{"dataset": "rendered landscapes of hills, water and sky", "width": 320, "head_dim": 48, "parallel_block": false, "beta1": 0.9, "beta2": 0.95, "weight_decay": 0.2}
Rows from block 3, named by matrix and row number. Rows with one number belong to one neuron. Each number is 500 + 25 x the weight over its row's rms, rounded and kept within 0 to 999. All counts start at 0. Numbers have three digits each. After the name is the row's rms in percent of the matrix's.
# fc1: MLP up (model.blocks.3.mlp.fc1.weight, 960x320), inputs 214-319
# fc2: MLP down (model.blocks.3.mlp.fc2.weight, 320x960, transposed), outputs 214-319
fc1.687 136:469502521536483514531444491477473528477471517506565500489472540469504473496500489471518523481500472491530521494547488522480484522450497522504469514492469520522507511502504496505467459493496465506513489499503473522466550500538496501507497459509485496544484491464492520520479452471489507517486513521462494479536491493514
fc2.687 125:510483524495493488517511476518513485515507489496529503487536520482506534545505525487487501477505483486497517491521530553461536515523513540519482498537513497569500482489484502482470537550507503484498488478535532560479481525507451485532443531461532501493487473510505495526482519508509509494493519502464511488506464485521
fc1.688 141:466466495502519492514518502556503514459481492508492484517536481492477514478469526471465480497500491572491522512506520565508495547452499462493471499506493492498424493490509506518490502496531528518527499544493469514512515492472521521521462505522531471496514504469488476481468525489480497494501492531519505505489510454480
fc2.688 129:491463510490529472513552538542514485509493483489493489462507477488512559467476520499480523510487500483418498483499499493485503560498466489500495484477545517478433487486497496544463480502548521504496504527511535482486499486485512518537501543470546512501498477487454523414498546494501503520519471514512501500472491492461
fc1.689 142:475491502511466491487501470507498534477495480492515500512555504451530497503499477526439449544452480503515498469483505543471519491523501507525546478518475467426483502496485501509503560496517527469472470511509504518483504526469480510492500508537496529472500488460504512497523502487504512491501496530464514487539535448507
fc2.689 130:502501472495511453521516443504502474497494552482465472559461517497509532507569539528509483466486510499539501483493525466486473517511506525468519484477524493484516526497476493461506519495470559473446471516493495522505491505485506512424495460521473520526501538501485515494533510519491518486474508531473478479547535491516
fc1.690 136:513517492510493507498514491532521507530524492513534495511514520486487515497527465495472467524495514504499509490465522541507471487525486507502547568493499467488499475489471533500493541512565499476508495514520494528510501471473486526499502557508537518463560470487494500511518481502497493494489507502539507490503536515503
fc2.690 124:512503513511499515483445468486492505480479503547499516538518479449492501509539484490503518474515511504503508482480519493540479469532485516508504487493472486472513503571475454512506534532497492498499472495484501553505549477499460512439516468478481535522504489477492510436566483517510537482441508516495498446519463544527
fc1.691 016:485518452505490524493458466519507526479450499508500512529544489534551473497499515491503497494503487521500486523492459487499526548494517501480488475528502519524541505523503473481474482526471473481518520484506510508506544482529485503505508494514543548511434517471508480510478552496523498448516471513510542565524499503511
fc2.691 012:499550477475511523509514485548490454569496529513482523515475503491522460526524435469495522500504450487468475478492463508472502498517482504493482493477497493470510471472524544498471482451525515478500471512506486519492524488496476476469478477540562547535502519465508525517472490514525511463497465492519476512457484494513
fc1.692 015:483511531545542536498537443440496498484511520489495532479491503495495515521479479503521520501488516476493545492496514492498506524514479490490499486474539537501495489497550519467465512521485471510494503462482501530493514543494504516497489511468501502497519556505511474521492498510492522498480453505519486508518501523535
fc2.692 013:491484497532517476515505490457465493526493502514520488516504520519499510469459500535539478534501536496417480489477494482497546509505483489500520465465536492520510472484504491465572506502479485494485486507448482495502534527498497460541507492465511451520524501491491479451484503547516447512477515461509499482487502513525
fc1.693 149:515526511495464515495460501514469499434484516539517499513473524492514464483485473474505539534543509506512509495501503453497467502526487510490499503496471444494480498492484481482487511512489489442502492528522474484463546491477506516496488507491505495534517491518500491529525474465505512506510541555520482480525526489474
fc2.693 163:489534529503508502490481519536490522505480487508542507482497503487543489506510462500507540470534494512504551496478492507465530475521475538535489508478508471506514492504494472445491514555484475504500483502493489472494525543482464466446478545502500481503535500477505508483512500504485481455488530507470472521520495495474
fc1.694 137:458491501504497551515513521503524498526507487493531484476477523488529475471528477448514462466496477506492538523512497499539459533518468496499525507500486484464495480475540529508516541500525484485512486492497503531448536545506497543495468514525538467483530471492513502529466468510519493490505551532515503463541510497508
fc2.694 139:520519474484507494505518487512540521533540469539526479454474511485517505476504507504502525506534494469469545485542539522502519470491449491551490535443467529497461449510486502470507475517528473482487481514486494499490533485500484518494480522471500515506521514512505528544492478507501525550526541519518536467519502463445
fc1.695 014:468463466491488475516469494511498481460473445534503495466524476481474509479499529539489477502490567493496490561485503503510478504516505511524500493499481476475433522480507445465514487523465468499467480532517505487489523482481495480490443518470496503499551484486512530512509475499538454507472491510502532541508473459466
fc2.695 011:506507472491476501501487489507506478476524475496537473518474511542498526494473529565483519499490549499484501495508513532503496471516445455502533484515496502507527461460529507474520506516493507522525464470491518474513505506490482434525535443474461496500510522494504470460477513532488464538458542476480535494480491521495
fc1.696 145:525513485508457508492497518520471455488493483490534496520498521517494505467480489500516560528558469465536502517485494517449514475542470507471510501534496497525475527442514485496503542480458495478504500508490462484486508465485451510553455529499495463527501508508549451572483493478513487505527502508459479519525574461485
fc2.696 155:498472475490491469496515480511512501513463515481542490564477482457520490552496524479509484494498450548481487512535494517493523492499490506488528511537551507565473488492492472501495514502484514477526509506498517515473490498473519482528497510535481463520517528502505488493473494555480463488515466505459492525545501468489
fc1.697 016:528520523540491491502478506477530473517495545493529449501473511505441480486496492512470485500494444498508549476515451493502486533508517556507496532517461512505479489466517485473444513516519459504548480445493530507522516502496491516517512480464550510473515493511521493485545554560551514491519482483490518497522503508453
fc2.697 012:482529493508478493432517487496513550497543532551487511443495513536463517506516515498487483513478523475487490510523509488487463500513529510460499524532528496463504482513486500470512534502508507480533535470493500477478522486576505476516466527478520499507517469468490492498502530555536537554527485511481483489485473502481
fc1.698 117:553501498497500471486474497514554499472506521488478517513498483473518497502484550447495506484541482450500481491518504486547465526494519504518531540502522506528457519526474521527511475528507475478489499505444544475491521460480505498554528481490471507478503527478477515519505509527467519499461488504459458496497513490516
fc2.698 112:492532521431510490489498485512542557482490519475465486527524450462518477512500508496545465454534517523519489488494526446512490509503485534461516542481560557533464515526497490484513470504485497499505494537454502459444504483492515549513497474553469511470548508480484483474510505560458500462482498513493477506527507491463
fc1.699 014:487492456516505542476540474478464502436504468528509504511471477540495497497551490527507529488478516461463494491515469539491458464525534517479504502459500507458472499534442464480493501552466491528483522472516471512485520519531486516453511507492476463460499544544497509513460466561500464442520481486483476530531513526492
fc2.699 011:491497525519474506537523531458517489518509542536524473514471525505487555495517556507518478513508600475501501479537486535473515493538474511456509502551489471540524451497507463510539500526512478495519520526473485482486505548502519469519525508492505465493546504473515488504469531508459499506473488522523542506500516529491
fc1.700 087:495511466498531499522485500490522494524491489464509514490483480493536444480466529523477480479430507556509502439488451472530529478479510469492501527512481488435492521542510500465517472523490476471465493483501528470487452525471516501490493519461467516491505524481455525491520507509541498488519538530504512497496507493485
fc2.700 074:507497514440493528501504468505558532477536515491467499497521471510500529514484469467526502525510506481505491500530517484458480500480542543484467502483552512534503454478517505496490521500495507502498547526521477528510490467524463472505534488512482486515523487514501519544460496494484503514480460523483518503476505480461
fc1.701 015:479511494516458484510572499501520544551523478506506457508481484540472512498482510517475497523498499491542491516550492527529487535505538519498516539495491528492497537464479505475489515485510452489553490505509489477512473481514495512474536533501496549508534487494492514455565470495498519504509528495535539536517509529544
fc2.701 012:500496490491510474485525485448497494511502512509535552480481468480518498495486503502495497483511492475491480535526495490519533501534496556507513485543511466513531516510482529501509512482498477458488496550511507473469515517520539517516474573467513513493510453513488500519548491512527470505498487511535553467520451530487
fc1.702 014:543485463511529462524529507507535510468520489474513513492505515515509486487469536491512536485492492492527510492505520496469502532530494498503540470489483496509523510530507492498454494498532516517461456512511467474481520518476502510529473522523510477480470431477486492504537438520513536436524512491496482513491495524541
fc2.702 011:543548493476509473555526496483482510489469506518515480478507533529508436490511499515521524522497480536499475549500507510523483460496541496517523502524504492502509500494491496461479530491512531523499486500471449489470537476509521458491526508505484506542479452458498496460486471523473499532508527489508505497458509500519
fc1.703 013:526464484539472477490498469517513458502561496500494473520511501487524497472492476515528513480486496493513513491471552486518528518495483507516489498483510491523532498476561518497519501540512439502454514533517510513521490509490487464532549499484481465437524481535467507478519486474526525509521493493473525509552467484474
fc2.703 011:528481522483488481508478505484453539491531440546509464504494464523506503519484490529496478469489553523560495537485523477494504485519471495471518464516520498462528513466491531513509522487460446483493483480502457459500497475512534467524523501516502492464481483479482508431481508480470475528484521506463516520507480495519
fc1.704 136:490503535512553536496513487521579533517526531481532480463503492497508487469505545477483514475503484479470501509471461509570450544496480463490507511495465513473444497517504537531503528502530535483521508522495540510476492454513529518489492484507512480496504482507476502513473503476527518502508501532542507440522530499491
fc2.704 145:518499521500503506493504474495526525550558516502518527491499437464498480511484523486512503462491492507445515507537490528544511504512499494498538574481476562527443505540482493517502472507538512497483527505476462541503525507509527488520497480460529538517524508479455479480472486499501519571520541495509493506546503517468
fc1.705 016:498511482487523499525526444517512489551500461508517440509499488513502548485470501468506488501508527455507489456527518514517475481497501552494533509493461527498469529457537497469495502530503476538526522503466490521515480497515499515487503526478514498468518504526466497507471478455542478491532484482505501521508519541530
fc2.705 013:519496463505497470523494461460470547482489489538537479479522498496488460506495524510474487541483502501482436478548465512483484470525513509518508486505505483505534524489507527467533520526524476494508517507494456549453522509512525454500504477490487468515514498473487526529490497512487466480501502537457498464515487505497
fc1.706 015:442535463479485448493528488526496510548490483479513484502493508511529478492502521497470471490514481477495529505489456528493464548495516491484495507541502524491456519476499498506524478463493471487474516492486494492488468459526481493479465508521493510514462495487533530504563464467521517461521509479499484475491509527492
fc2.706 012:512508510481502488497498483494493517522526500518540491452481492523523436550508568474505546505492485479499474473516507533459506475515466505461519497522477518454495475449524533468515452497502505476487473478457510512499527490511478490473489474514505523552478489484495508503480517485526513528508488531461530486487477483469
fc1.707 014:548454442500536459473524537478488499476496502498524477494458484517473527515536517520488493506478543478513492492528540496501491470537491489497522513512517553484482491516506503502467524496498499527496553470507460484452509510515516481468534485504490494494508502514458504513517509544502510454499482493512507510469519517532
fc2.707 011:508476498497512514524511475451480485510502534543440500502486515474496517462512551505502485494511503467488514554513482543509440485518508504509537499483537472499535543477448492487517533514493479479502537491519494527469507529499505465518455484442481442513512462524494528508503527511473530499479469526551489493486536547522
fc1.708 014:512480506515468514464475497504524527503463533497490468487494496530496464469467482495506519499522495498508492478485447515520433509473480515481531505488540511500513470541556455494553481512493504485509481484475503540497491514516491504513488519555546522489473509489485484542509478513495471502515436488502479466535514496533
fc2.708 012:496501477498479449458527518500498477515493521512512480462491475539479458496474491519500437491493438464488456467508463488473478475541515518425486526486504452472540472471545514491526525500498484463527488472494496530453477505504498454494492506529511532519518513467511526512474492518487520531511485548472505479512460498482
fc1.709 119:498481478506490524521506501491533514518494479535530488509500527483492450501523493512474517544494507439502505500509526501507478490524533490509495505516522501494499540463492521461483506495519484475500476489543507472508466501515501539473486498476516482480435482491495498504498490480534519515477507527516470451501481496507
fc2.709 121:483496548469530561481468539525509525509502501488495509507515500489503474485497467522500474493515529501465509514514514489523497496523608520511493476519564507488504500495521494497508507487505513504505501435511491512453488515484533515480509477520503530526524481523475485440512506522495504452455491507497512492493490536530
fc1.710 013:515453525512505516506529463542506487498479476508485531477487472531549535501477518547463493498518529495511527529495491475513497557539552477528494510468474521503521462509518508524523492536510478558512489511520462504527487530512495487534498507498439512462502485530494497465485497510462454530513467511498498539495521509532
fc2.710 012:522535501500537471514474497458479525495505475519524458497464488486506538468468490520540456504493565502481506530487483496491490507499511508515521462519529496498510495475499496474519533514461503483513498533481484485486519495485497450546576502444489438464510500487482528478506491515511517527503506501497564495533503512533
fc1.711 117:506510488514496468486460510505553439504511503448491525530467506491499476498483524488476488535518523517519518523504475525484491473497488526462542500535505486487515558508457468496500475485475485530497515493473486505514480483476539506496485506461474541482490522461519467504502484496486486532505493513446519524539517497514
fc2.711 107:492530502457515514528492475497494475498505529499494516459509521509512476497491455522507552507523523504501538489498506479507503496507484462538482499486509506491535477484506515522512533490530485505482490479507494488475523471537479466496536497525506504543472519568526539521510495498500501484496545508470552497481475525511
fc1.712 014:502470471479494496508467487498494530511451436526517538511520461524528486481432486492482486506513503509537519489469437519506506490478527504517443554486522476500531487529493517501505507462499510473524523477496450508522508499545502497511480521541480523495535483491517488501547535494488519457498517518503549500533514507533
fc2.712 012:466513495477535517500496508516568516540478519546517479541509510476525486442493473466495513487470499454475498509508450517480488486521550523509517491502491474494532475513424497511536486498495515479515491558489511521441512466480509473489505493518504478541486530471502518510516498511532497524510490537497503501484500483506
fc1.713 014:488535512481547461525520481527477514548499492542497475490526486484515509500503537485502474508520516472493562530516482474500495497506485490505500484466489508506511510467531507451486485499517547527482491480472491506478492484509509543500479501515485527508524428514498502474499555507476490532536480501484496515489531554491
fc2.713 011:519541482526480508467508473520468530547498493522547497463465508499504479505529523507482474550518492451503452490506522552527482464476501480509528467509513490497510523495510523467529546482514480471547522510493472533463504489487501470491497451543519494514469486484469483482441490498476456514495479526516515510483478509520
fc1.714 143:516518514521535498459504493529524494511515498532556487510559485518486488499500492528507507552469474502516491507526480542491481472494481509456543537473499481481515529486491487481521552499525500487512509526469500502490493500496492516496472531482484490473472500473514493527505492460498479489514497522494488503485546508497
fc2.714 147:434547525474456525523526501512507528509493523487508486484511476455516462491483464456523473524500487541464498499517520501495517513495496533496485506497484476505473493486514488525497505549521493518552523495501455526507504482473517517529492523542493470465497456518502492485484501517507444512469515547466496482534493493505
fc1.715 130:505515492509484549437525459526505521513502477501516493480544463519519467469497438496466464482488447602559509478576459517458487488534483490523543502541504512504475507432503463454516502497514479487509462485491484481471446457492569516487497495540476475517514516519490478507528510545485496490517540560501488476534532533486
fc2.715 132:519516493469479527500485469486512546521510489515533511487524497526495495485530457500570489549518485481506540494470486500492472456572443503529525519491512506517499506494511481483533528504531478486526548458473495532488527532513512513529506515469563497463486479526510515550478479480503451553536525512504491501466483502470
fc1.716 119:475503486502530495516532531524538451527516488474535479495489530477489516500508539489503472489492486494502507532522522540502471515475506527438500539515488512539462499497503499500510462499553502440484510527530486607490493512491510526540461491499546474446467507477512471520473524514500521507507502480528490510570490482499
fc2.716 114:493468513482474527501519529496472530511443481521480492535458524515491483510502487506554472528467507498464500497538522522435505513471576543490476468503557506511450418474539506518459496515520513510489510479512505513484508506504458485491495493555541523484528460510468502467491483512526509518503509503516525480492519501495
fc1.717 141:513504479489518497480502544518510459517507469520539492452451481490499501475516500529503489553442502503484516459475496511498452489480484495512540549469488505489514520487474510547494484488524481445519500524499529494510513476509519506480502534490558549494475527487492512485525517453510513526498494522501517480501540527461
fc2.717 137:536490513484487477459485508485534463484489466516540498531514514464494504491511508523501489548579539474464468502446485526525517482542506476518492491508537498474485506509493515504499499467531457503510497515497526506529500495513553482480515546490517491495482482512503491535478546471519525554503511480510545464476525539495
fc1.718 126:498489496495470471501498499498529471512549461483542455490506493438476498494502517509488483528494502557509493510511520544492528494496503534521486558500459517450492515524505493532490497493522466442526485498511498542505476486521516519500512471498537503513507492532495473521488507496492482550498509521487476451536504491511
fc2.718 121:525475494447519503477479503461505499535502469525515498548485485484496472505488498506493509465502500499455440504534454529513499482479496509510525531504482513500470507538519497509465505501486499487508490520496565485504501490514507535509537471537485474513518511499497489502502495525510501504516495496595515479479489497511
fc1.719 130:482523478470436516488466491476460492472496490487528513455550555499529490499496525504497550484469520499485525521518440482539552478517509513518515506453510522476492519505515497521495515498504484515483492499506479535531535515524491494502473554481508508520517502468482487508463505447489512537524489537485501490522498511507
fc2.719 124:483516504485506500537436473516458483497467556519502506493464461516603498483504456501522501488564523518492511513459497450496477492501488451489514456477507492455508534499533455458504540482496491522485511501479482463513528493496527423483496474518505503504500486476506499505517474510494506499519518489496480519502519538497
fc1.720 015:500458500447520517485548459465478498524479524482513484515504512520497489505546514525473472509484509496492544520467459493520466496480517515511485505510551533492509495489554534494461520524463476535498553474492494500488495498563514531469489509518486508466491486483535461511524530531560450470511481505498512488479505487470
fc2.720 014:505529522507504488511477495462520505519512529527519483506465512492514499488505500480542465477474493491481471514498501481467480512529537488497530491510545510481553500479501514477536521478493530466523485485493505529481526502511483415495526527476521492498518462483518507466477477513485481491496501518521521480459466493480
fc1.721 016:533493466478517470498510471487524489494487513486536515485528474486416492466487519500474465485503556483489498495481494473491466485489470522495522517539491524498516486497479468484502484521508517506438469494488516513501519502503495493475465487458489516492528452537502516457479475541489449497548477473511498483519562570512
fc2.721 012:525483494463531520491537470482505538476491494527535474476459537476472497479519506509503505557503503466533467484494484515495480467570486475475498496522495490488520515499497513455547504509489538507523495512490481533484513515539508451522512485475484479525520491476473494480493511494518503563550488539498533482493495477473
fc1.722 014:521496472499509490535526514480501507486507489527504489485468503544501503493479498471472501519491468483483540505475457505534492531534481508516491516483509485486473488551498461477486508484499518487503560453511487493495529519499471495509518505497479485448523502496472493520519467522533536514493482499485478516508491506509
fc2.722 011:529497503487494460516485499480497515492520533501467471472508493472502516493485482530507474498499516547497493525527473467499501518474512530513512485513528533529530501515498510493554510513490530496509503501483449469501520501486417420524564506508524484495474482447491509490468469499480456545507491454507521472500518535507
fc1.723 014:454480542486509506503476507508487468510517508500500543513490527492477480466495512518476498490500496510507505517517466524503509479456474523513489478535473506477464526514520540491483493477501509485568490544521493506467530487504515511550502492480502492475483501496499521475556468511516530498467490511480478458548482532531
fc2.723 011:503520504479506475468491529485457520509500505556543502502480511504492478480498505467502521471461484505494496469501450500500496429519486511475501478501497478444512489480549531495480516491500477457557484530466468548454493493537500465476552500498491471544518520500486520496480488516529514512483543482480484498510489495504
fc1.724 130:526508467532509539523527506502533491539487514443498467499510507462537476490440530465497464466497474506501513558562473502511541496519495507467510471509503517502461514506535486498531480470472490452476513542505536478459485526526484520586499512503488469456482485495517496503454530489493510493535487495495484480520488452536
fc2.724 125:505488478487506540491510534496494510538485520453491500546470514472509459497460511472504499504479468495492491590509470496509484502453503490482500479489482547506470513504542498483495475480451509496443537518519510474482472512487486508523502509519444522508490501483510512520464517508481518479525435504499490501511514478515
fc1.725 128:473503487498499504507464511488486484487504505494508519431502514516491480485496468528505490482482457468502538488509514515505505475540478502511503539469483547493506541506514490521475434462468478514506503514474455484507517491527521493492470502504448527520490503481518484538459483511483511548544509510465517492495469525525
fc2.725 134:516430470505505473473492480496512507529489486526465525506496478531507465508473501515464519491469459486523521480512533545503526488536455511487519513482511512455470447502511509522481513516539485530511538507503509466552511484519531428462472509518501490462482490502492494501486450519525519511531528460524551473498530533531
fc1.726 136:466487480478474496507493512474482522515500445543519508508495534509510529488524510506494471568456480528533517525499517501477533494474494521452507480506508487491503476520507504491528527486501481513506494519541532500544519535503486526494456543509519519494468547483519471499494486485509504507510484556476499477556515532504
fc2.726 133:506489501524521538520509491514491537556506479461540569522481519486517490518518462482503459490484532507472491525487516493536472500530545524522443512507520504519522462484504505503478458535503505509496527431548461503473482510479503468499518514485490498509487474521504536502510505495534481480478464504516528484526455524541
fc1.727 014:501476430486511480500536499462533520478509450486522535506561483511537471501550504513522525492492520475486523507513488473506485498483476534505517514498482499470508500487499476475539477500498512529470493442439508526501531515538515505490457488522471497492505472523502496465517501498488461533525467517501475550495526500423
fc2.727 011:514484511514471552512527502512499486494481503500524474478476546490500530510529528496498485536463454434460461478488498510493536501544516423502480519498518504493478498448488489507513516523499483448496495477490522534460542474510509507475453490546481524465527525496520484515502460533524530539508461542492502503451526479515
fc1.728 016:532563492506512475501525490479493509492501499492508486509472533531446494452487497493496507509486546481488509480529497512489472531512458495519523561507500510468480499473491474489520499504495453500525530466482542512505473492462504522489510475529509483506542536484496509455509512514517479463567546478486473488514534522543
fc2.728 011:501493517501494469488538478464502538495531550524550507481502497510481495518483545512500503519483454471495450552501494492481494459524490549481515488545528480502527498486513489479486494523500508479487528452458543551495505505506530455511505420485515510500495507494517492497500506507502499484535470514479538470502484488468
fc1.729 013:505519524466517526519549489488470489529494508507500493472495503465501519506526465524513493505497476507479475511488491445490485501524507480512482490514500462480496490480424525504513490504510506517451481499524467494519513512484479522475510443480470497451523548467490487447444453526540535526477533491489544495512477489525
fc2.729 010:488486534476501515518457480473488554491553514499518470525485479476464535542510476498491482467497515534514512537539514510508488495530500468505506508491483511491511450467500501460546504493510506484488488505483486504504522545487510433522513451470531444481535480492481500494496510545494467482500533471508525487481556465509
fc1.730 016:519552514504469504520481519508489521504506476514507483512481499511532528516485483532521482531480479481480528516514465485516492532493470476504525537483493478484479481544496503492468501458501560530495523492478500487488506513547497472499523513443508547433511507508486472482500544491567477484426504495523518521494506502531
fc2.730 012:512487496507529496509513511480498468520484508507483483495495465485476543484475439505523511473488475506499479435526518504494518499538521489507455464472529509544553484494494493497514497478486514492500499566511453523468512551530507449491547517493500492511499484492509478504510509517510472467469452514545517467493493507481
fc1.731 119:506499494530458480467497488515515461523555517511486497530490500467484554486518519501480519514511483511502527477520515482550489488490491492463521521548470441514464525494476514533533491499513515526514503527514515516472537523523525528503487514500484496472500453505528445505520497481470518527510513499401510500539551517491
fc2.731 114:461482484487497493517498517480463458506524558511451496542530455509525527547508515519503471501503476552507478492553515483498504485492510477508454530554520500477485513530526501506543509493503528523515496471475533454496500527499499491503501491501484506496488528503529514462533496539504483538538507450444517479513554518512
fc1.732 014:534504510529502518498501523492508467526494518485489467523504480535457503517567491481531535521502502464475501490521521513491468499509422490517515472504493512486510500519507500487465479513515494474441457499496497529518489503493476526507495546552513474480533455501482529504515493578485473525505472523503474534515497521421
fc2.732 011:490460522492476532471549512477491491506486538492462464463477462524499523539502515529500524466494480510534482518505513500478480483490507482445511473524472483504497457501522514519532511493495514489522527456516477493500492501523523469541485535511506542489517485476510503488482465507471462517525555523497482509442473512498
fc1.733 139:497536523498533508491500458501500540510507501556531463466461513497499491496477494493501527489480521510513468527518515531504491477504497488498504533477486523520495506523540503505496504506516449442555516512510521533493508471502486524507481491476510521489475527475473525554491498499486477515531465501513460509458486480512
fc2.733 148:470535544500526499502491509530526527519460486497507528468457494508485414515483471508521491436470518483498479498496511486488497464520477523475527497480479497475520510513481459507496483518486509512498543523475501492513500541479500502514508493478465501467510500473494475526492484476557501442491522523493471518508498526499
fc1.734 015:510492444528506474470481503488489477477536545501494463500475531534509518470495501519498448490509561465462526527492466511505471481493496533479531524504479483497504479485521470479517499513507504526493483469490504509477500503512484522500487498504525483455485509518499521498474486530502517493493445503481471540542542600467
fc2.734 012:505500518512481503518494506483478527536514516528492477440488524511502514500532514514490501490490470498526466541521463490474476476514489488458505497508544487481514473457525515524517541509509485494499482430478491525469528518491514469481480543511484564497487521479484486475445499503425509551501492503498486497459496508529
fc1.735 130:530508508476547522497494502511588477493529484484520494497452533495518535462481491483477493496487432477502510486493507548528504524530481490507549548521474487470496527483484545492511483559491529475494503497550492508516466469491537508504465489493482545498468485447496471528488522492514488518514452540431506472537524494498
fc2.735 130:506504447534454511471506469487467509459517513483442468563508481506510486485503513472475514523508497496515567473497497540481458529474502501507500491551502491481539478482513526464550536523481512496497492488512533541499510528517512495518447488552496537485478528482475503477463480486511510503564529494514496468519503501494
fc1.736 116:491490497503466485506525496542507494529465433499522495531530506476515507473516456499449479495461491523507456484502486518503484486513477477508521510545501472542492473483493523531497556517549493524512489500544485528503491510475517503495495542539503498503479519530536480507501528499499483496468488519528450501521507516493
fc2.736 120:488520545479512512447533517469495483526463499484503501514515490492528506493533504505525474512497470543437438509451463477458490464535491500476521466503496489497498539490504503455523486497474541499473479493496482508534502519443505502508494526470511473451536517511523506507528571503480480426515521507530519522493452514496
fc1.737 138:502475449527489476503485487477494440464475493516464503476531533475496500454496487481490501509477490534510491463526484518475486511479511496512519489560499488486485496493507528520523506486512495513503462508499525494497511528499539506475488517537493522491459526535490520485483506491486533503519527525501514481493521512525
fc2.737 143:527481469488519513483479509495480494493485520527498513503444529498508466495489483443492500499529508503453503513509503483531455474509480485512507465484446493451481477497507472513501486507494504538476515499513466448502488498431480515483522502516493541509518489488449527514538471493489537484532489539516504473553534504494
fc1.738 137:503507552492484500492535497513478556507471458489512473517524476501507571491517512521490506535446454499544493493511505495483495483472488510498490522516504506528495502431472503503510540503484534497497504505515515527484499522526543524510478498527522465507491500480530466548494511549477503522489496501503505500501505466464
fc2.738 135:463529460450448474475490489501520505493546542476494476535524503477527529494491467506514558535532494493562513520488524476483482521538530500425480490516525511473498539515514501466568461442463496487478472512508515495496533493479571492506507483513492494511504494462494486499490484532452509495482492511453485500488509520511
fc1.739 132:530495501503519552520507501492498480499491437515526502509508522519474514465492489472458509511470486499506528482515487499514517529512466524476544508485462463461489487487472517450495491492479510524481469584529449560504500507512473506472466499503499469504473478487504481516475478479507526488499536518497511471477485480474
fc2.739 131:478500511499481553525518527482559543490580489533495447442506496511464486479520487463507514460548495484486503510469502474466470512497508499525530516481467541517523509495506512536488423500497492492508484458473497537500490519534512579496476491486554542481488493515481541530473518484502508557489506511524467487457482462526
fc1.740 137:487478478519498517470496528538512444490532454503524468471474535494484567475501500525485480499454482487515513492508486511481456479486459529531507553468474505495508482506489492504483492484499500477524479552512497485518482446471517518488476499494514514491482495481531494511469500477486502544530505496495506502510496486461
fc2.740 133:489442469540504510480444497478522484527490482525539485506458533506470494517487472516482490491475459493530492509533525509483533504506511497491504495513523480502523512551495493522465502475497469514524509499505503524481468441498532527509494485487482518501463517503489501506495510483509463499499509456502515477499506491527
fc1.741 015:503486524500492502440527473508482492468541529462486498501492479569489520478506452507501504526490502477471510525523518510526480505455504547492506527511464547482499514507543522488523494511503441510506520520527442522524490521474501526465531518517490488484518497454491521474490466499502542488479441489485470571524465493471
fc2.741 013:520513488468521466507494513489517521498504475530447489500496470510484505548527470510515521511480496514510468445514485437502500479518506493464489434505508479510528505498495506487521550488471475493519494456464483529490513531529499418504531483497485476489544498485471527451499506504486456508502504500505502491515504485506
fc1.742 132:479485517498478502491524545521487503478503445485514518494494510519527494472552531505493510489472524507489466498486488479500472478535489515480508535479488487484499565430489503573497519516504494466494496506486461560506527532506497499525508533509541500504476470448522467503505533518525501482482515507507474512485500506470
fc2.742 128:497497463436497484524489498544480476480508498462503500506487522510557498470527504488508484539528540462491491495451460479510486521482513490477520492460521495466513509471510518470525528457524487521492493481485521517496489549513544486472486543491507482513449472462508465545467521460512537512494475449491531484471571527467
fc1.743 015:491530521497528481506496492507491470523499510518511496518509535533478530468531498537521467485495515465514526449505492475496475456484489512570494479531476505477466490476601527467474519480477468543557459515513469522492467520502520507523494525555497479429500528501521503471482479470529543444528478476498480517539509510552
fc2.743 013:523523490508536497521474507463491547491536519547488470465498523513507521520527516496565477528487497496490468518532515477495480482522496468470516495501516485492514510448505510482506540534499486510504506461461476510448550484489533450503550476442506461475514484506482496439460522529520472519495533513512509490496510484497
fc1.744 014:529463476478463467527509466553520498476502520505493525485488448544497483506529529516503480482494483479456462535503507517507480517492505488490495473525530536480510517508435502490471494469522479509433505516583491468541482517545448507493475529551488498492533469506466482489568468492486518516530491487493472494499514523483
fc2.744 011:510506487483498457476526450522501491506468549473534484492465461472504472475520485510462515518474558525461490495509537522509475479502523532517510503551503508536517494539493458465483502494507514493484527562562506485452484496517501512526513552517516450498515499482506534524498501527506495488481526503489504482503475531478
fc1.745 014:471548499504548509516475459473491510507500486492488476491512484537463490485496476545507482530513509499485459508500499517470515511508506488488503488526494477468526477504437543494448494513471445479563497500514484458508506508543483477517477515470501537490483485505485446465521512561495486498510536487483509471560519544548
fc2.745 012:471484483504520531446499461507475504513498478502528501490437497503513516458474481508484473511520537498503480481524499557504512494516498511482522476457506476457550453505491510471486449483467529474559509510506499462505491479490505481523533489484485488505465472473457507483495521527545538527519510523515478489520489503482
fc1.746 015:489538522530474497507535515528497493466489466486503527515493508492539505465455506466496487530517526480493540524532506509489449519472465486512518545469504514488499523530522466463486492465511449539488473493495561524494525491452502493504487498477512522508490489504472516473473548527468474475518478512533507470477492507450
fc2.746 013:533525529478518450533495511464474473501459514515501481503521496492531475512509504508519528468492541508499476498477459493487486493540518509539478466534511458511519494512519496477527517526491478511494480525513513543461529532489488467505536483457496519487498490489487481500450466503500491521484529522500537481494465532476
fc1.747 136:498489509489464481502516508506534472505495475539494500528481481480536485484507444484474471535499457494531508507527515477474536489564471467476509481489462491476468515473518543487534500506551437504546512504494503523503504482536471550497503549514463495455485489522527486553520506512480513501512556524469491517535483530527
fc2.747 127:477508480511460478512524514485496472499479522513491515442502503503493476507480484516494477495506515471484497526476488481487507491487483481517514478527493494495492505509544516484527509512499485523538488403512506508512525509501494497527520505467500459505507552509498494475491476465510495501494508462501504526534508490513
fc1.748 142:480474492503546473480536488521557447479509501493491504498503481486493517494493494496518449453550460528539511520517502563495483507514473525497483511500510493536492486538532521524509473477554504473495491527503503517529516488475501523531494503511504510476522523466506501500485525499455490507509501498509501500524526516500
fc2.748 148:502498520490517517499508496474525548485501512472480455458501544529532499464553513485456554434487545499423485501538466486525509515467491468486456509484502488496472506486545509493511481520529510511518493483505514468506494485530517534507505497481476521513523499493407525499512544472481515477532498489512487450532501568494